config.toml
conditioning = "class"
arch = "unet"
init = "orthogonal"
ema_decay = 0.99
Rows from block 5 of a small class-conditioned image flow-matching model, named by matrix and row number. Rows with one number belong to one channel. Each number is 500 + 40 x the weight over its row's rms, rounded and kept within 0 to 999. All counts start at 0. Numbers have three digits each.
After each channel's rows are labels from the 100 images, of 14976 (inputs lightly noised), where the channel reaches its highest value: "colour at peak" is the nearest of a few named colours to the mean colour under the peak. Only what is clearly more common there than usual is listed. The data: single toy objects rendered from many sides on busy backdrops.
# convs0: first 3x3 conv (model.enc.1.2.convs.0.weight, 64x64x3x3, standardized in use, each kernel summed), inputs 0-63
# convs1: second 3x3 conv (model.enc.1.2.convs.1.weight, 64x64x3x3, standardized in use, transposed, each kernel summed), outputs 0-63

convs0.59:424484509502474554577491513475505364464497504524470511548452571515477481536439523479479487449486494498544429464555551531500482477545527446443450522513507547515484501504435473513557451545473485
convs1.59:511473539526500430485444505473442453517542533517463443511497518511472494488422467573608559496556545469510472544464480521553510493478523496458508523505462476455442572525397522476496457455519474
colour at peak: white

convs0.21:517405495469504539460517511500479491557475599439493483551515471461461541500520572453478504553527520487478579501469466522607481525523499493561468437469543525470543462454560499470537550489509522
convs1.21:447491480493536499503516518485502552512468496518580521479497484567489562476425425490543500536471518500456469429515480459540475417512412561531519518471484443462429514510568457568500442459478504
colour at peak: pink

convs0.38:540577570564570469485448522522502528469492473491467452511411542449506495516491467495538537405539535483565468472446497476487498460457489561510441473559479519484558502441497485489487440479560481
convs1.38:503509486518520567496476548578477492488519515440522550572559435497523473446492509459474530557439418466425487478522549532531561523613515433488538534484464494501494524485496504516499517486433534
colour at peak: black

convs0.48:468482618501484480501472523564514448481461469565517455485494494530455536552486521477549599541513508440468478517507526475515487472397523471500413508473501447473478534487466526462469424543526494
convs1.48:581494434538483536477443499473498460534463554510579498533513512453535446420514476476460454440430470489497555521453546525489585453525452466501539547454477517498533479468552461477498476522441467
colour at peak: black

convs0.7:461491466437494569565558476494452475489430533465542538542542510505375536511512466418498470481528519499462529487500517518550463494569462535528542498535523529503494557498576491518500526417502464
convs1.7:487477515472515478428552486497445517469491398517553491488517540524468537470446388568484481583500531545517526467472497503463456518402502521499516510498410518578473520509507530521517468542478504
colour at peak: pink

convs0.55:540419621421499516542536504534471475492492523570489499518494549485433498511534434530544457492466558486481491563467514526521523432498488478500496512506442514513461501548462459497517480383470523
convs1.55:460418518499559547478484513465442529453469433501565558549490488582489544519513430464417449478508565510523516505470496546495551500463463450509573532513523440484461528479519484473518501566538469
colour at peak: black

convs0.44:517516583518464516493474480479464466469462484493487522475461554554491398489572512489457502480473480515513611520545548547531512451513433431477495484471556544506524541463509575558517481449546530
convs1.44:512514558594496535510488559444499450494512564485564490532576531448506532498569544476505463473556576458484436514467530498468490531515514554436465498502536492564509469470529422511503556502565502
colour at peak: black

convs0.58:452566525490488449494428513420499486453483470506554528504529555484523433531424431552459551500469490481535489456485505487487438459512512448454478529551475566543458478484451500510554513509602492
convs1.58:512539554547500515492468478440465530497528515463489428518470447464546426506546601466540457454528452451577476494566503441504597497449558494520531480489573524518524485446495504484478495506485491
colour at peak: black

convs0.3:512499622449473456524471499516509480487458484525483460484451495536510534529484429505524594514476533488549584520450481527463466485391470508479431477509463437475509552538458462514521454467510480
convs1.3:518478515444479474427485553493517465475524457486489496539509454460543453451520559511444470502537391504460475508497557516556528479564534472450577582508518546525520441474527533465427491552514481
colour at peak: black

convs0.30:516543443444474490454551496498502460528539483519460516495566552446513457574457571516472450491522545507524476556516470475580502546486626579530545525501536534516443479507494506477482513452498535
convs1.30:468503466469507446539567387564523511470469560478382494445472556513424515507519502538558530483501527546497544496488524463480493518487455460522490419546512500504558541495527545473472478502547480
colour at peak: white

convs0.35:415512456523503582461506492486479464566470527493492605531545430481526468539513478492482487517462435492568481474535490570479511430521505435488427533476487529423519549455477520560502500511487476
convs1.35:515489507448461408564456453542496517465530498506460430414513472531489538481461427483569516554550553454451516512479447517462524540476527543524467458469448483488482552536527524545528576486459500
colour at peak: white

convs0.2:555447542367545482563545535503478447470512475582486444472478568489494520525483426493536502534509507522510522536553517456439474446487475478451505548513429481520533542522436474476509471478517508
convs1.2:440469504453488491458479541530454450451529504491509499493533472515521518467436521534443497487548519475450463514510535598446458530469489466428490588547486519441443513517451541445463481504501393
colour at peak: white

convs0.15:455536462528578514418526429499542502538521482450498495477591521497522485565519517489448478549517442557487483441442471485488521469504471556496504488537527496476536494399545486550493526533577557
convs1.15:509529517472401550544458563458503544555544530490513483476530460497527455493590428468539553494461542477479485490492478501536496489532563436578436552460497449468463480473449535502518515468435488
colour at peak: black

convs0.4:511518418444488577438516426477544478531499479470528545498594529425512471525493498501502540457405500571532563462453553554512539514441515523501468535559490493456505548515480498468516490466485484
convs1.4:490437475438435437477466499484505514524493528530513448507471568582445551476516441503526488576499481414438494541487497496534516555553485495494461477412501475494463493481458484573577532517475472
colour at peak: white

convs0.17:471391465506453474515514534487455588435535524491466553557483515527614527512522491474463491519558476499488456474491466559468490531564446459491477533440527498501477560551474488541513540535497543
convs1.17:509511544547480537552448566493511526487534459528439435527497443509443495524498446445503518474484558478507544495466485505564529526497582483557500434467425434508484476525547415489498539508414518
colour at peak: black

convs0.45:462586476548489544521500479527525470481478550522503490507535466555412518512576510510413479548562525485460497472539509475497466521569451431516527437511501470537480502450566500429467584505529488
convs1.45:534491486510494517458535586494479518482485525498491551505549591476516439586504517474542477400460514487536514536438467508557438494487552474512562569495514532506524581473412493508508480445493502
colour at peak: black

convs0.12:524468525466441546587428537450453512434527558508486491508466473450535496493515504524497523496471482425454474537471511501533550466571489489541493506501516482483565524639499531442505501437464499
convs1.12:528511472545449485502512548483510489441523405500457516517506530569522513533511536473502448491513499506588484523505525583497486510546583540516549502517566528557378446443524518503495548509534534
colour at peak: white